From a checkpoint of a small audio captioner: encoder width 128.
Rows from block 2 of the audio encoder, named by matrix and row number. Rows with one number belong to one neuron. Each number is 128 + 24 x the weight over its row's rms, rounded and kept within 0 to 255. All counts start at 0. Numbers have three digits each. After the name is the row's rms in percent of the matrix's.
# u: gMLP up (value half) (encoder.blocks.2.mixer.u.weight, 160x128), inputs 0-127
# v: gMLP up (gate half) (encoder.blocks.2.mixer.v.weight, 160x128), inputs 0-127
# out: gMLP down (encoder.blocks.2.mixer.out.weight, 128x160, transposed), outputs 0-127
u.55 091:106170109120114104116111143127134134144102100126148176134105101138127097169146120088163138153068136122139135123123193147140120120127151118134105180151118103104118141124161099143176125083135121119103111084120124125145094142125119108116157116124171136093146140146108114157130135105097101092141144144124166163125096127102129083116133142145127170171157117112127142093115145145108081183142
v.55 103:119119137113132079146190133118141153106121156102159149148108127149146099137148109097118177153088114136154087102180104137154142167125145126112139108132125103129094119130096111167146135103152116162136113153087117095165103145113164106140136162144123128148152146117105135113150147116125109098122105149070137136163126116076175139100116167098139128090105139140125133117129093160110084125148
out.55 096:126104144158144127162098134118116158142101153093153150105160113119133101065140167090093139120143113166143122108144094129087134154123163143129123146130090154128108143136139150134147128112096142114150114142138069146141162132162147102150077122134153136167123156108075112179120147129132101092112116086123141090136142145111127088123136096149149167142089143157132153157101099147107121130109
u.56 096:111132139118090135129133167145100133139173109122163110135138074115126142128135091089108122135144129136119132110125160166134109189093103160115162099149152125155095129107169111137111114137154162113067166105158112130108110120105086118157132156123141161131107168124067138127125124094138126132134157123132127153138093115149112143175134100105107137120158149150133148109115166109101075153105
v.56 122:104133115136144106123084156149148139138138146131148124156114111093122105154174088186142158164107122124123128104113153099118145128105124118106139096162136152135122142117136127128095148113172095136072146135127130124160105140084106085143134115080150166121105086156071125136124123128117095098121179177148118161126079148127138121166155169123094114140133155129126135095145160125117120098129
out.56 101:133138134163120107105111103147127113171156095126145100169094097121119123112181129115084099108124180114150154162134145085086121124120120153118154116169152122122139117149138178111107079127153123116084117116097144142157138113137103189105163104089116142110100098162155136154099105111117145133142132168162142119143110125126122140146141129124086112152107145177145138092144111118106141152114
u.57 088:128100081159117120129107146121111145147158148119094158116131072086103130099140145123095123107139123150179153103105142134175095127114128133138125117143194124134152134118146080151138143146138128093112155156125109106140114130125102102156121140156165148106141113187108129105125122102126145170098106112169113170141102101075139132163117107108113148109116132171127156107144172156130115123095
v.57 105:130102127150114115128143162113095152128113125125102105116154081105131147130126152122113106127110135157173153135089085137148101123144161140132132124159167136117174125105138124150155128147118119109108170138129109107116114146115110121114162172136140118139165105197086147112125063107110140137151134102153135178103060135115127105133152143100124149110177103135158157119091119149119089114098
out.57 102:108081128170132111144081105115152139119109135089098085108090154118178083143143172114132138096102144125148099126119070132125119124171181147157110164114129129135156148147126162141108121161126095110126132182072135119118118135119155132111123147096133137111160149159131117169154160164120102107143134138125103133097126129126131161107098117163118129130126156105119124116123114094156126113177
u.58 095:162133100116114136155141078152149106097139082114117137142147172128157110123158089122123146098133110119106136137158131109111110168122152157139115121133110166134125142119134117138144069095129142100133138130116140133097159130129170147100120134128098099093106138103120183139154146164067157126166113139097117089147157144128152103098170085151126141137160128104121089154124141111147080113169
v.58 094:112136100127126140108124152122124115125144130138108163123114077107178158149128145102140104190161088146147150093107124114180111131124121121146142123117135160111128102091121125107169141136135166114118140106110102156136111086094148113130168130153109165133116078174132148127141102100180100116083132126118156139100099108114137101139110126103106110112122115122185130151165100141147160161168
out.58 085:128159114106147148154069147153115124111135127125140107114131143158110158157115112141114124164163139121083081137146122120122177106146129074106113147123118132094147165155143151150174080144098106146163162135181058137120100111127109111131141094144168152125124158112118080097114180119114131141110092118092150117142125134132141086132146145139143137114101134137112108108135102129163145119124
u.59 098:133081161143106121082136141118124108135142116080144125106118128135149097123131092094136115122127109130152112110116162134120165109147111098193101157117100112163147084130141090137119112130139133144115081105134130144120173125140150160178152141174109108116100139097157172127127126178129133171115101082104143096094135149175121135118106100127152143146172160149136097156135122126141135099139
v.59 092:095135137154076135111113170127124100087114125133137177127154185150159104117169098087111126140116096102124128126144107121126106101114115102129097124147115143096132127076172146156123118117140113171109117104102088096140170151135114120130133108129135105113132151136153135119130120098138182113155113116150140132160153128151135161147138138089141133105106148112216137092151130145127160097119
out.59 096:126127160129141122185128134093119190132128105127164138121105089087157109128147168136159166121080175122113085124142130146113141117137097139094136140123137111175090140113136118125118146129141120153056108154119120112089091120131124180132145148146103115106129189115104108091119137124100102140113138130125168111124114160131110127147141137171110145113121147144111146121082113175120114119154
u.60 126:124136095106137191123123108104125107105109157096069138128117118122091128139106163108127118161149165128150134124119115083147139126143194151118143109107176130137122103133121159104158082114147112165139153105170101139128121137135137099105122147124152142142128139145101121153148112099091109120107155122133180113082168108144168166133099115103158153137136144116120125088091156124136153109085
v.60 080:097114165126139157155103187114103106155124142125178127148137155112106157103120126103125121115121110077122136143119120142175123130106128111139145132126114150122149126112142134156141119133092091103103145161121118144112144120104111151138173122159082152091120132094143146143193152110100109127093124163155153160115121130079113135173141121104125093143095086149136106069133120177110144095127
out.60 103:133127130116162099110128139122123098144146104148154106142127143103150125182149132154097175096110115152083113144145159152159133134105115109123133090096114109150099122127143143137096161091146091167107085146147112104141157116111113145131115126098136134095096117118177165170103147129114102152133139146124062119137086154145110123116150165140091138117125115153116170137121104142114116140202
u.61 099:135137132120091116128117151121121141128133149084126154103103154122080151139087141143092064125134189158143111131118089122113142098131142126130130161113139110163104146128154101177147129089134136108140149123120140159136135161113135070046111113128123132145123125144161152154147108103124128114117172137101102140118124110167096139121139106139104084114130148116139119171117142128129164133191
v.61 106:115115142104081121118151119111132148142162092112113124118107102168126111142124120153074138100116185130101152092133170101095116169122127153131132095149127157168118137144098154091130130141134126077120137112078121157116164121072125131135162165126150120149153177123141104091133105110114108103113173137116137137139114142136153141142130150146128102163141142146118174114131099116088167145083
out.61 102:137129164159088123081109125130145128119108117107075124122121075078110139131141152157059135147103113143158117136186111125113128190088128150159160092110115119117142122147123122101142127102160138159149136095172122124152107140141128141107088129130126162095109116136130128146155098165098116125163117109144107160183146151111108139151163119141152119140136125146112123141128091092131101146149
u.62 088:137123152106139081102109127120104133105149145152126111121115086112094149163132135127136125143114151170065128173100118170136190140116130124149118141070121129113140129137113109121113134109177112092199144145123146143147105161119126100115095112146124119127119133151114140140139114085125125104096104108142131094098125126132139160146106161154098184110160168176117109134131165095138106139137
v.62 100:147097145119171143112146123112079128143122145155132089121121133099168165141100140157126135107147126108123125162094064144145156136154132157128109132100129178111140110155134134129102073122144121096131108147115176144156112101125166103159162107076137104154168123162121126130101151125168149111094123113126096151071125138106142136137091163115133137111122112146166161138112131085104107125131
out.62 091:115159127074141100108147186109112123181103125105126120100093141124145108115105114124143174101145060098161139133108133096134157133116133180136107153110142136148163131131087152185127144108171113097121104170112101118115101126107133122108119138152143123144171156150116107179127118169128121137119104158132108122159138142096144095128105134113136115135079140132169115110135142106103158122128
u.63 099:139107142089181125144104142124143108134128105129117112089099164180126158124103112185135119173108099106118091115130121103116158089112163115121062118151147089141095075123132160124142131101129096108151112100126118116135129162134145122141150125109127120138179105110127134148115134130128142117128104137140068089165200157130132130152146119140144141132160141136155102096139139145126168122120
v.63 116:174141197130151114131111117138141096148153132127144104112130182142136100125082141128110100091107150125102144116166140119142128131161115104114089154120137103138114122173134144135126123114107118128150106080095079128118150145143103168104132109123151093130121180122141131128092146141125163136129116105165118089139148112102192135116110079171179125138119125091110109149143099096143126133153
out.63 097:129156143114105126140102123128128108153132123132160117174082155161115119098148156149111136102094144113149122156123156114100144126150120146142131081172158120119103129186175153106094075137116127094105111103132140151131120147126151173084111097074117105094130116137162139156127138121124136141139135167130110105160108164123121162170124112098114105131134133141128094126154074133080145164105
u.64 095:138092118105113109137132162097151094148152117151131117099120138121187093080104110093137135136131121144116113130138142159083117131117129144110098165130108115151096092113134159128148162114146137143100125145138098179133107143126102128150095121165138124159068156138122159120094140146131134126142140109117128143131121170176164189096106119155102121114071142173138082141094142128129159128117
v.64 101:118092149153075126126091081130114110124112071122113145118111089154131118117081126135130119141112109133140118049135151110128133118100115120155172152124134107143077133129133115127115129132143131130137122122133142177154140148104086140188118167166143113101117109161154168118102093138131151154124141120143163120131145130127111131147138166124190138188124122134068124128129147152128133135103
out.64 110:144106109132128125092120098193117146092155114145110176187109094127131155092137138110108106144122147136126144121174132104170139107137153143170187138127136134159117132144145189087105117116114169153139147108148132147143107120100151126102118146148088144109102126116116122140121085123139118147095095104147085125115132099150099112135090178105123128138123127147085098135145134122133088155137
u.65 105:087098121115073103132088148110166107097151110106155153139171160149117116112115142143127121149101073148164098105123118125186142148098125131108114108140129136099112139123114114149127119136168133129121102183147154135103117138138130145146169153178111081120144138119142148100156105101121147133153095154115124141111166108143114139115119147108117127087124136085130124076179106119173154133154
v.65 103:116141122069160118109150093165105097145155135131106146147099163148119128140126135129126176117097111151076134171146114116137121159134114127128108102129122143121107110088172117141175146148171165106120117106137166151085170105123105096137119098096101147167164133118132149145101082162131107131121129106091142143109140122112114123136124126163129130153122086103139137111137069154154142169153
out.65 100:118103138121122125106150135115138112114160154138068139175124112126084149144118100155103069115101135093175128167146127098091101146152172143182140124149149148141135152134144114099103139127099132152143110114119195130131106137133098122117125130143135107130137135128099140140128128162110116146126150107128115141139142077081127129151107131134087104155131149100077092170142105104142155173162
u.66 099:137138140144071124119148139138110147120139127082129095137130117156186119153159133118171123197103081130106136137120111115149122088102121111129144146153140124186099089143114127196110143139129170132136089138127139143125135137062128142143114085148095107110151155137112139112122122140124130105128152166122139128115113168144137103098070154109118100148113103106111137147164157103122115125127
v.66 110:111118122152130137126140103160157145128098129108146121101142101127119096133118112103128119162087121087116136139127124115124133129139139105117148143165130095191113173103168132140132126138156104131128130142121079098145106082086142106105132113110111136135150134128131116124119140113150104130126075112108136115213166080147151141139150131151102141149119118092142192133154156173115173083158
out.66 095:124142141111129125129170169097113119108120136123084068100128140143118141089093104139116143126151098171134152174122116131115176140159131140066123112124097109123190119149136112122154149119150090140106088122110117161142165133119168122129102140124136145121117100181141097102097136132083178172112095142133112143122115142094127136127113123126116151187130136111143139102132123118126150166100
u.67 089:115120108163132103126101128161129117136086110151136098145115184113147102100108166093144105102149128119124119145151145074145151120103136149180135100135149131075130125130147143124125092139113134144131120108142149092163172171156104107149090161146171139135150132140153150094161142111123152172127100129107165123068121153138159134103147092109099132102133095128142141088099125090132145117122
v.67 108:114120170094112139129124127142111130152164156165126120164157102118109136170131132120125179101102137171140128109123135110095106089144115109074141186129147106148122128146120088129099108126141099103124109169162094135142099101102151138102116114123125188147098163106122113124146132103165124093116139116150102177158160130167098131119066123142137120138148164097132123099116114134126157141109
out.67 104:129144137110114097091146154140114152092088117177157116095144097121175164159115129142145109119131147113167147144148102095148127128139109171148156118144175128137114127138129144094129128151139089143114125121125131153120110146138113130112115161107091110094122112116153113072130128142110151077087154119128151085170105079122130132139143109132101182117106142109165114103104098130143163148186
u.68 106:130132132120153191096119126093120150097107123142139105082072133130140134131135131158130141120124132118148178120119127119142146104153134132140129138114130135115099111095136117136114164104135096132111129097159120110129103080149141199142155114110175156114160134087136081103108126096069091125106129164107126111147133136137145136130108137155133194142074154136153140154152115168111123127164
v.68 093:128136147087103139117103104102149131087130178141123164139118140121116140095100098139141125129169149107074116131105117143088148159121160103163136141105103144136083125108087133128133115135107137164118135124149145078138109103141143106116121106091133100098116090130135151087083136105112109158113149146140129169174168157172137142146133131147134137151106100191118142151147135136182125137158
out.68 100:148138177114125108131131117084147165146134149109129140146118136142119108146148144096147100154114106151140126127102091079093157110115130177137158107100128129128119135088153161103129122088120087178096108126115156111160109163135152124129147089109097108122136124116140161073157150158122137187091139089142123154134085132140108163126154155124114084134127158167095133118118137116156101116142
u.69 098:134108128134121102155131143142130151122130138124135131123143167135129155119103113143137099168118121128094089126129099136103120102148169098122136196144112137120098113134133158081155090108127091127175109114111107069128162166136114134159129101104090097138154151089138127121119118162131097133141067136116118095105183122168136125122174151149157148133129099165109110131142140157113186126115
v.69 114:116143110135142130110126151140096108121159117130116163161174120119130116117103178120138127104112106169153143093134133151143175159117084148152103084152150136108134128095119109157124144124134143075091167119143131156146120104111126118084120151144148149167107117173105121138082103124113131165138116136152120167143061127109147135141128111104118167085121118140097142095130143132111059150128
out.69 099:130145130094140112086153142155083100098134101112116155172149174151116126141092134136147138148118161168104130124142161081140159132109095135110129132096104094109115118106150121156141134134137151147138101076154141087128151144154088119104122105159134151115133184130155137095112137115119106123110124094134187135150131136095114088114133137083145130189126133115108122120194146144132122121104
u.70 090:140100145131073149152126106111119145137092105149121115097147115080173115116104145148083122207144119173133157121167158128146118115114119124140178109118159166097093142114125127149125144151138121119124136146128133135119117122150123145152117126137123129117190112141105136073134115173137115124150083109154122114143128100099134130150154101141106152130106070132092169082127111123146093143137
v.70 099:165139109125142116101158157145106164160141083131122136150093152131089095121098100114126139143109127115149091107158137153129121122106086103065081156137120111142125118163113161147125129103169123125104137110170113138121093157112138156146112117130096125141097135146146132135143169114107126145127166098113130099093097098128152179100164128149149104128159138112168107153130165139086149118178
out.70 091:127140136079136138126132138143105121110140122147106113142153109087147163168110100145121088077137130160136106154090182133137172150113084104151105106132122172146143098096167149143165117104116107137136118088160121157120103116110146134141150117156121141131163124118174081100135101082119140115111134087133135131126169139136143117137155081097117157160150113146124094106149127123157125092166
u.71 100:109130129128157133127145158079121152160149103087144121132147167115138141147134115120129116131144092130112143124093136132085132157152123111028130121127071155152101164128092125124122101136149123097137113109099127165100128115114142139122126184136161122120116108130148129112152145083162117140117111119182135177123138088182142146088123144154140118147120113140101118123137126164109103166116
v.71 101:097146148150131142109115139125107125194098150126107179138187203146135137124115108116162108105096161173104124122101160173126127099121140137124133116143137144128127138135099092125154094127113118083100114156152165146125101058102143123132122160120147088111143120120140129161139130125141105116136115109147121145100109124143130104127099138101099138118125087103080114162147117161140145129170
out.71 115:116126161141122153122123112182106111137146094129108130159099123187112142123116134115140126112120119097102143140117142120176135133096114147119078137114091101156156094154113126131169104112086115087135115130128101126117156121100138102112116128144167108132118138125155161132134155172149104173120142134124102165148061113132131159143126101104113186128118131087093162138135167141119135189101
u.72 105:130138149171085156108122125093078130119119119164137130144092110159120158116084124092113141150094133159154114136116104153123088126133086137113153104125148124153096150119136132117155171193110168142132115127137121145155108082135132151125106130122165104142136141118168118152137109127126114141107119133147096141129078132110099123095111104116142156091148109159119190192153133081134135143112
v.72 097:112120142158164180129150074033139134119090116141107185153109154149141114130129135123087101180106122103148077139096111169105130116109113144110105135129141125109141149114146117111148127153082140144106154130121114155145127080151116171133118150111150111153143142100163109166085110104149150126161110147129140124121115145124094124095143126116138135128143129148105148160149121102145140133121
out.72 090:143120140120164100132128131122153144126120111110137170116132142160145110176125108153099103096136139102101121146079125130101149141113136155118093172114106137112131158152137142101149163065111162119117073169100130138130091095094139125156148115122137107154140131135133167093150155130108114153158103137134151102175138111111128186097108134113145118125100117155164080117138091097125165104159
u.73 096:083129081131142106130122162116108117111156105096174139160129141116142121164116148129106130145138133142140129137120136102152119091120154125128087117144137121085128130161169135112138147124138110119138129129143091142163069124071082118090135106135111122193125140123141124117105200123143108131119114132118122107160168143102127134101096126125133183083109117150162145137149175077154140121137
v.73 108:111160120136118104123128127149098091147123125135110135075149154109143130112138118166143129129127146186120149126129131102176148136158147099126123112139107083183091189135076123133085125135124085095171132121151168112095154128137146129137108125081116124134087147166101132153132110072119132143116155111152140108144079123132142131104107144134120137128125112105115120169135194143144135119150
out.73 094:115173117102159127143140127163114134105123144162136135130090134131127151187128124125094095106121129092088158130133114151111098081141129092183149134171127114148130133139120114115154146126102133111108132098111135127114124142159122137158126124078159118096135123109128116100135152158128154107160117098133118149093125123167149115097109143114133083130147123179128114134099109160087086201180
u.74 088:152109149168122176081106112165153166104122158112163126123153129129099142156138077139168132138157133122113137122099111168117149089143084146128099111154160116072130131130091153112136145124155106119106119107130115070135164135127115111145142165119083155081127148154091163150109122169092142113158128124114152112145132142118159115092121132116121132154102113133145114176107126119117096103110
v.74 116:157122165150125136102079141115166170117134145132125089134159148132114115135113117109157105145140133158140133102087136152120139098152075135112120127120142117079125178145157169135162148123147115092092107103142132098126166149130133083165135123118092118108186138128155128154126117118090126108120166140127105112102173095134125115126127129114115090130113157105129122175079124135146071133166
out.74 114:116139158138176160099116141153117115121101124050139134143142110135121112138158093106129173159109117140097139074144118117128148148116084152112133157142132169141126092147153159152130153095132155141126141135118150070120076120151110123084171109160083159110137122124133132152095144132136120112121154123153131119150112111113133140138145123147117139072115162118108093160077113129167115114135
u.75 158:119108122147119126171165148149134189172109109118096151113154118131128106175138109124106108156133140125073148156151121108098117137112111104173077153141125120106114104092117130103089153107148109122106135165123191113131138090087090122107131137129120127134133104160131108130152131139118102140103130153091121169127119151111100106112174203124147130123116160164143140090123132120132127119151
v.75 083:141155132103100138136098105151112086149127164089149155126106152118151128088131144118154128091157128111124091123106117138142150171185117156127144119118124120128141118117110115187167109113121163099114139075114086165094164103169133117138118167127143142116158103087126153130116167137134111146117145109165122100128118182146156096107147128142112086103100156103103159100121110102145143131116
out.75 125:144147135102139127127110094134138089118124078140155072140109128134125127133127150142119139109097127169149100108131155166201145133163166157113135112092117115184112110128111162123169132104123123175125076095143084103128127148137129129134128088134175109099114148130148156144087157138086147122121141144121126082131167129147180114116103123149136166133121107109129104138108091104125128137141
u.76 151:133150133172117105098092149120099083128145096131192100159114157124144145138137143147117163108128088152131111128121152188177136157149113103129152145112128102139116141131112115163133156120101143105115087107115126111123110138126090156118109151111134104108125100096176163156106147122119136126171121116130063113153108152115085104102129119150098120105086107127126179160159118138139134152145
v.76 072:152142138067100150100099148151155123164115128138114174118162188094123157118129087066144106123156126145131117117115139090124165128116099148135126078125171149109144104098155115138106115108117148114172134110113140104140132138144120113138103116150171144121121119113078137156117121125138129127078101114140182191092140116116139143092117162141136148104143154126117139141118111154153124129103
out.76 121:108112087121139173145175132134136148128105136133113138132106115114098124150132124166109124146110162148113124133160144116143098108135144107130105097114130122162084114107136171088122122110178107173098116146187123110151149129134122119133112076099154127103089133120130129144143133129098112166099177156082146150091136116134158136103130195110153171124142135139137148087097138121102153088105
u.77 120:165127126108090125113123099135098136119086118138126154127104135116097162106110188122159161116120114106124075122125158106085131162184111128129142146128139109141126128143096148117117109129077173130132134122166122108122113104118135127122169145153171067159148139152096122122126149124146121079139156127153155123139086141156123110140108099116101122102123159176119153172082160116105135159142
v.77 084:096157157150134126120144134127132119130100099103121143148191133135090122128161107102129160158105075094136151137137116096134104086109139096128145117119100150163165085068153081109149110145145181157128158142103107132164103156132142162147110152101128121152119159135129138129100136086093097150117124127119125146128125146127165109100135125172184123132138100126081121102146124118142137138144
out.77 116:124084143140120150134123125152091111091110136136091117098105155143157111101108101134172148133119120124087104101140099096131117148159132148101117170135096142127091126142150121158073160140158148130145150153133181109122144108106154089139139117113116167172087115141120096115137126122155148106106141134123166121143128160164099140131150148098094105191129112115115079159099162157128136122156
u.78 096:092083131092113160147099114147129132161152120136148203144115100127128106133176108116115156161119134113154151082110122126155111112132163144131134111078093148126112149146099102084144138146137142126095111147095088145141147115056114142133114149123108122149162132119145131119109173130137113096102154119122172104177103115176133130117131150146161141150100126140115132140143096166134110106116
v.78 102:168147098135153166127125128106185129068118098114123114105149143142149145116105101129157116108108106132160111108123116082117112122122119101125131118095090116147153139129104124129168159102119108126122105166112136106155117115132144135101109120125179127108101114100124108146173125099098116144124190118152117163092128171163125183145105154168111118127099119183123176130153163136099124141130
out.78 104:130133115107120121107138139099098124128103102162117112100142111156131132111111138188124118120127110156154089119116150107105104171131147093140092148112085111094160116117100149114133125152090140102136085143159145118132105133149124156099144154138147149118116116122140088125117098099079142141134138140146114179087170173106115168170125121141172147158122128142116155098191183140112141131107
u.79 108:117142167137141162123084138172160124083105145106137096156089140152156089144132137098105122150156160108127133162150123137138173101116114117133161108163155149080106133130156161124117127158138099113103134118149139121098152149122109121125104143142089135123136146112167138075139113137074119104129127126125118084162170107095150106122114153105119128102137134169147126165073128110156083128103
v.79 069:102119108122103169137117084148133127171113155144096168133156125145119145143146121116110147094171117107171143110157142159162164140092159139108122148078124104126106130140154179128119120125105149126140090121153119132121146095162130106137117135112110101128128112111127128092119125095052185123092118146126124119097142116133103121121100133144102141136142182168097106111133136167094172152100
out.79 112:146126106142124107119178156138138127117098147106101106137147151129081132089146089123131133142123143126126128123128112155118120103158106148135110120144101097143162136146111111113186126140114139099161115076167148091068148161176137146162154114133098095188111144183097138149108164106122107158159145156117129133110092132089136125145130104128148129085087149134132124127163130117130117098101
u.80 090:114142118147150100150153151133111141114088117135091141103102102116131122127147125131150122126115096128113099151184101095116131149136165086183151152106110112108201117111113137174079144142101137135177126091078111115127119114128121139125125140101128129151108128132122108141129085134116135109112158100150128106112123183124095126132176182135138144103123154133118166152151184117127103108150
v.80 109:133144086142113155115134115130138107103106112120165142096141156092112162130128119138135139161116117112128113142128163129157165099103143136132106047176154107133177128102121121144125108115132144116131144121115180125121142147097158144171166165158147102091100127145153189101125127146140140116137102156141134113106104078082145103110156105125118126144116158093143107153096121130081105123106
out.80 102:130144102172144137146140150099133135134160140108163144136159104096119151138109132139126125138111183130132128082117112123191147123120155127146099122118082138103121081113107119117155105170127156122079142142128149136175106150158155082088115134143106095135115128082145127087142118125150123126139120134125156098140132098097155103139126085158088089159111117127142127147145134116108206112120
u.81 105:127133146130102149099107139150153084125109086110131133130142147175123131132136127132113135100126113109133142186075130191125131108125135129149116076162109140104114151177115110174161140119149146100161105141098127123169114170097106147147176105090132143124154099104116115125137091106127128187116114116112095158069130125125099129111108108162158123119130126143131107151152136150108150138092
v.81 095:154137085153136128103113161139127144100105102062123126124126142102140121164158177157119114149178149140107118105093094108130132109143131107089113142117126096116123118102089124174112151122150112141125083142143130172166117106150116118137151134118157084146144099161122132141148122172097129123068153182077163137117159100163110109151130125140087131144117122166105129139127144123131137119124
out.81 091:118106100119158156143149129142159123118142135128119127142133128119140148163119080136125101185130160120136130094135093094102083170136108095142139122125149178145192137108126130092089112173128141148130133139096171139085106101118143109148144164171127167060114131129135119136121080124177168120110145153122138097098133116144122119144124132141148132156111096092085140104135117113120114120115
u.82 091:103099112168128111089140135130099136149069143109146091095123168144128121156101123140149105109148086135118194137109144145141116115116115158165106105147127124120156107133130172124075131136123168160121085169120116131110113077159125094121113117113106147148128084099104107119145145129115105142135152127159154148167139130116206120112116132161149127148118127112144151091134095117147144149136
v.82 105:170132126111157141127140103126098101120118123138118101147150103159151107096160091124108097095130136148163128148145092162174127089070106117160104129151126104111171084117137112140125120153120095162126124159124133156160084132153127139113108083117099148128129112136140113147141109142126156103142126110156121187137115150124161115155100136157156119162109152130122087191155129108142122088093
out.82 104:144142117137142193124187110155064146125143131136146124128120087109114139143171133142170098149112168115130128100144097146176120129115094095156181128111117119126091170097118160121094111135114128120132114149122121094131119113137146095135133135113124124118116151132084145130102106153158111119146115109136171175117119113150115117141114144144036136126107139147110128139132169146104100129116
u.83 084:122102132072140149131082126143119102108126170160136152122150100148163151103180137115104093115127121162134133191105132143112139116134135119149126144140116128135162088131141088064106162080085126126120142112152165115140122109101079184131134135092138119161105099099120134133123141167148133124115169097125111141135117151122120186111122110119132149125099152128170106114145137118138098145145
v.83 105:121101107124111120136139123122141141125077118163131086082141122128137125090119135149155134100147152122114113122146140102094139105136115137129142133112117105146103137149116185128133134156103121155141141122145074127094092156130125149134173109130086169137117095143117140166190156144200151121132125176158073157159135103111116125107090152113110125086175128152116108105141124106119115102154
out.83 080:120111122156139136124141179110138107148131101175099093103094131159118098117135110106104091170157092124120152115114162118116138127102084161116148156086123141196138094142158129099177145105111109122134133122132123133106141135125131110130122104162102142110115174147177113127118164087139108111177116076121116174144140119144146134151143107115100160126118084118096156126133125144141131175130
u.84 092:169147153121124137121128124103137127128064107154132071139118122098123141102114141122092121129091146114143180132107089142150093135116184124130117136166104103119104131131089154105180134127147157137173137130128108098129122112127107119130153111134130093093185107147130120105132154179129142129133090160114165163098144183116135127148174145123137121115108094130121141165073128131130101133123
v.84 101:141105098120110080097131139155109076136149146142117112112151151145086144108152082125158137110169118175114126125128143114099110094110120141151106126154135127146172122159110133175090092168114107126115103141159143165148146139096116131108132089114135146119136156141109168123118112098123120141136138120183090138153116131130138128154100145088145119116159083143124134070150194148141102114124
out.84 091:110166128116084123101141160133120141093151125152081108138096155114117121103104125131124118124141130094124153143173158153107152158121119102119135098133086116129147127104126124128120157153101111144085118108149160158139104144163140119117130124131079115127144200097162115127144105144122077162144201137117141116158124129116165080154132133081114090171153133110126099105142115122127165135150
u.85 091:100148124120130141144120123127091122113142110130125153158133138104144079095133123090147157116138106107087135104133128113132116104126092145142138150145128128150160167153097176090115111131157166164097124136100086155135102144099119105141082161132124115154127146174131195107092175119121126132115134126113122141162141120110116116062120120084178153121145146182132110099094120154123128159138
v.85 112:131154158134128106137151136102100163144142157152165092124153166130117119103128136184144128125151130189113113123152147112121110107132109135081119132136188121144106125108151150145097105101128133109126131117169112142100117089185156145093128108104139129112138135124096099100162133154117083098150124152156074110130076117117154119162156127164077097150103120103146139113107141123117140142106
out.85 101:126112114129120143153096122128151107136112170151141117079142082112105176181090167120159087135149166134099124156117097134082114122122112113133081139155134147152128098176158110153135107107115128139132155152157109135128134169156118126098143103105134151119160116115167060118149134144152166112125118169150132119118133134121137129117142082156131104118129087084132134131118099135141150078123
u.86 100:114186159125112138144065142111112120072140132131165116062146119132147121121146153119124132108103110113121138139160078152106157118107144152124141097148124126120181148109135168162151125138124154101135128145101135081158131121092154114131123117128099132105126117125137160120109130085172148117152129071168123111125098176153144116104133126125194122099123144109128121103147173126118133135113
v.86 101:146141110153107115129110113130175098175113116119122125132128140094126098113119085129165099136126157114119100155131136175110146153082134095117108067135165132151106108166099152145138140105120134137109150103127168154140081140122131158113134094161116142114086132170148110128156107131143162111110142150177114130161090139104098114091137130167127165112129133128119165131169137144085144101089
out.86 095:119153110099140103140126082122174118124169129151145154154153135158119127131064107128115098145153133160154147119127141108139131122123099095168129142132098140122091120131128131100150094113117126148155149097066157155100170158130077089111144105119129098109130173113119161146102118104079109128125125158162101136099137132153097168121127142150123130144126124115145090159115106160155136123184
u.87 066:108155136100155128107111118072115125149138149121143145131097128121097113085136134120152097143139149113146114162125122175055093104121137113102138139101153175145161123168091121094109115123153102160143119141148150074148130118125071160109108110119139144188120112161148116148130167133125111122114131144187133135098139133138142120128129091126114147148130151104135150126165112091178120132155
v.87 080:127123132121150120143143168142152111119148152156164141138157125107128149107082141175147106150146145178138099133090081136115122101112153118141157160136153156127122109177154126085153151121107096144128166142098098116103128131063133118134161169138104113098087119119085140101129187122166111100090140148123107084125136116145133116102146144140097116140164101121115133112109103087120125119123
out.87 057:165126136126195154144088148128166110151084106170107128098116147122122123088110157138106138093160144101140119141182117129155151173150106143130116148094086131106134145146103165128133147112123115098146139088108117116129122126103109090089115155153077162123127110139139109125123105134128100131134172102137103130126144090193134129170135112110145145118132105137101144109100131129133170170104
u.88 100:127128154160110086125114126068111102126089141147126135150147141104138152124118150106054127112123137125178129155122129154131154119135136146126103085136113134143123135085151121112142109154150137118120103120163100136123127099144132089116137123148178100144155158149141145088091077126126117164140130094101098136146089145124128098123107128120123166100137123160210183167135111126141138136128
v.88 080:102138111101124138121146141168161133147171128106135144143117120091067110125144122130122131131143100144138098109155128098148113095124148144086133101090160125140149181158164150105128118134114100103129102103143166139179165119139100100149133160164131114153146130103132110125127200138150108122096154105143130118099104168123115150127108171091105092138075124143101125129168116088123123127112
out.88 095:115129126130134135121121160215158131163143108117120170113103118149106104152144100132087149124130145086087117126103184090138132134119101086088093131127135114128108194109099168120113135127120143175142166100153154143146129136156119154107107100168123121120123107126109093099128109134104114080136097124125132086156163118154128145135158106117108126131141130123144131162147171114137156122119
u.89 117:150115116133143162138132145178133121132145085108145143079114180152096127139140123115156133158128146098101144126137149083061132141146153084162120161145121093123126075124158136132085139099143131116102092108139147148090153119129129125130108139166127094166123124114130077171137146125149134140121117081111141107118169101149134099090141145159158076123142159111125104107141141142118128115157
v.89 072:127125165145130139129136126122103116163151143107102175118107111140126149128144124169112132151100075121156157173120118111187147112172119146136145156149109102091114113109147110134107175126164131115147138119056171094116109118114133131099150122132160154127137079146152122162075112128119100137118149078147128128066115155146118149118095159158095153135109136133100136104113115120116114121121
out.89 109:093112126163117121100127132106125150149121149175102166103130086138135165160155102143118122144162142116147120113050114115088125152129114148117150125116148156102126190124126112128122154148109185135118139101134104174141125105098110112123196108129146134096132120134114134127112141107128104148141128119107093115175102134127096129124118105070106136090157127158152178137112170129109126141142